From a checkpoint of a small sound classifier.
Training: cautious_adamw at rate 0.0016, 11400 steps, batches of 512, held-out accuracy 92%.
Data: trained on phrases spoken by 400 fixed synthetic voices, 39062 training examples.
Rows from block 13 of a small sound classifier, named by matrix and row number. Rows with one number belong to one channel. Each number is 128 + 32 x the weight over its row's rms, rounded and kept within 0 to 255. All counts start at 0. Numbers have three digits each.
After each channel's rows are labels from the 100 clips, of 14848, where the channel reaches its highest value: "top examples" is what is common among them; "loudest band" is the band of the loudest frequency at the time of the peak. Only what is clearly more common there than usual is listed. The data: phrases spoken by 400 fixed synthetic voices. In brackets: how many of the 100.
# convs1: first pointwise conv (model.blocks.13.convs.1.weight, 320x320x1), inputs 36-71
# convs3: second pointwise conv (model.blocks.13.convs.3.weight, 320x320x1, transposed), outputs 36-71

convs1.109:103128128089128128128128128128031128176128128128128131128128054128106128079128128128128128128128128128128128
convs3.109:128081128128094128082026128128086128128128128128128128128081066128096059128128092146128048128128086095128128
top examples: dull voice (64); high voice (61)
loudest band: 250 to 500 Hz (60)

convs1.255:128128128128128128128128128128128128128143128128128128101128128128128128128175128128000128128128128128128128
convs3.255:220128128128128128128159128099128128022128128128049128128167128128128128128128128128128128128128088128102073
top examples: child-like voice (98); slow speaker (80)
loudest band: 500 to 1000 Hz (65)

convs1.297:070146128128128128128128128128128128128193190175170128128077128128098128128128128128128128128128128137095098
convs3.297:128155128128128218128128128181128128202147071128187128128128128154128128128128162211128128128128128128170128
top examples: child-like voice (84); slow speaker (71)
loudest band: 500 to 1000 Hz (51)

convs1.196:128128128128128093128166128071128192163128199128128128128115128128060196194128092128128097128081128128128128
convs3.196:128128128128180128128126128000128167079082128077047128128128128128128064128095128128197128128128037128171128
top examples: child-like voice (94)
loudest band: 500 to 1000 Hz (51)

convs1.126:128128077089181044128169128128128128187128128128068128128128128132128128128128128128128128118073128128128080
convs3.126:128091128128128173128128128128128094128128128128128128061128128128128128128043128128168148128128105162128061
top examples: deep voice (71); dull voice (68)
loudest band: 4000 to 8000 Hz (31)

convs1.22:128168128128128128128128128128128128128128128128128128128128159128101128128128064188128143128128128204128128
convs3.22:128128128186128128144128128128128173128176128128128128128092167128128128128128128128128128128170128128128128
top examples: white noise (32)
loudest band: 4000 to 8000 Hz (27)

convs1.96:128128128050128120128165128128128128128130201128128128095128184128031128128128128088128128128128144128128128
convs3.96:117158128128128128156128072152128128128189161197128128128128128176128158128128187170128154148128128128128206
top examples: child-like voice (100); slow speaker (48)
loudest band: 500 to 1000 Hz (61)

convs1.60:128128128128128128096128128128115100128128128128096177070128128091107128163200128172128128128128128177064140
convs3.60:158128046128128055128128128128185128128128128128072128042128230128128128128181128128128128128128128052128128
top examples: slow speaker (57); child-like voice (46)
loudest band: 500 to 1000 Hz (49)

convs1.305:097128128128128128128128128128128182128128198128128166128193128087128128128128128128128128128128128056128128
convs3.305:064169128128128128128147128128161105128198128128128128128128147103128128128128128128128167128128128128128128
top examples: high voice (59)
loudest band: 4000 to 8000 Hz (34)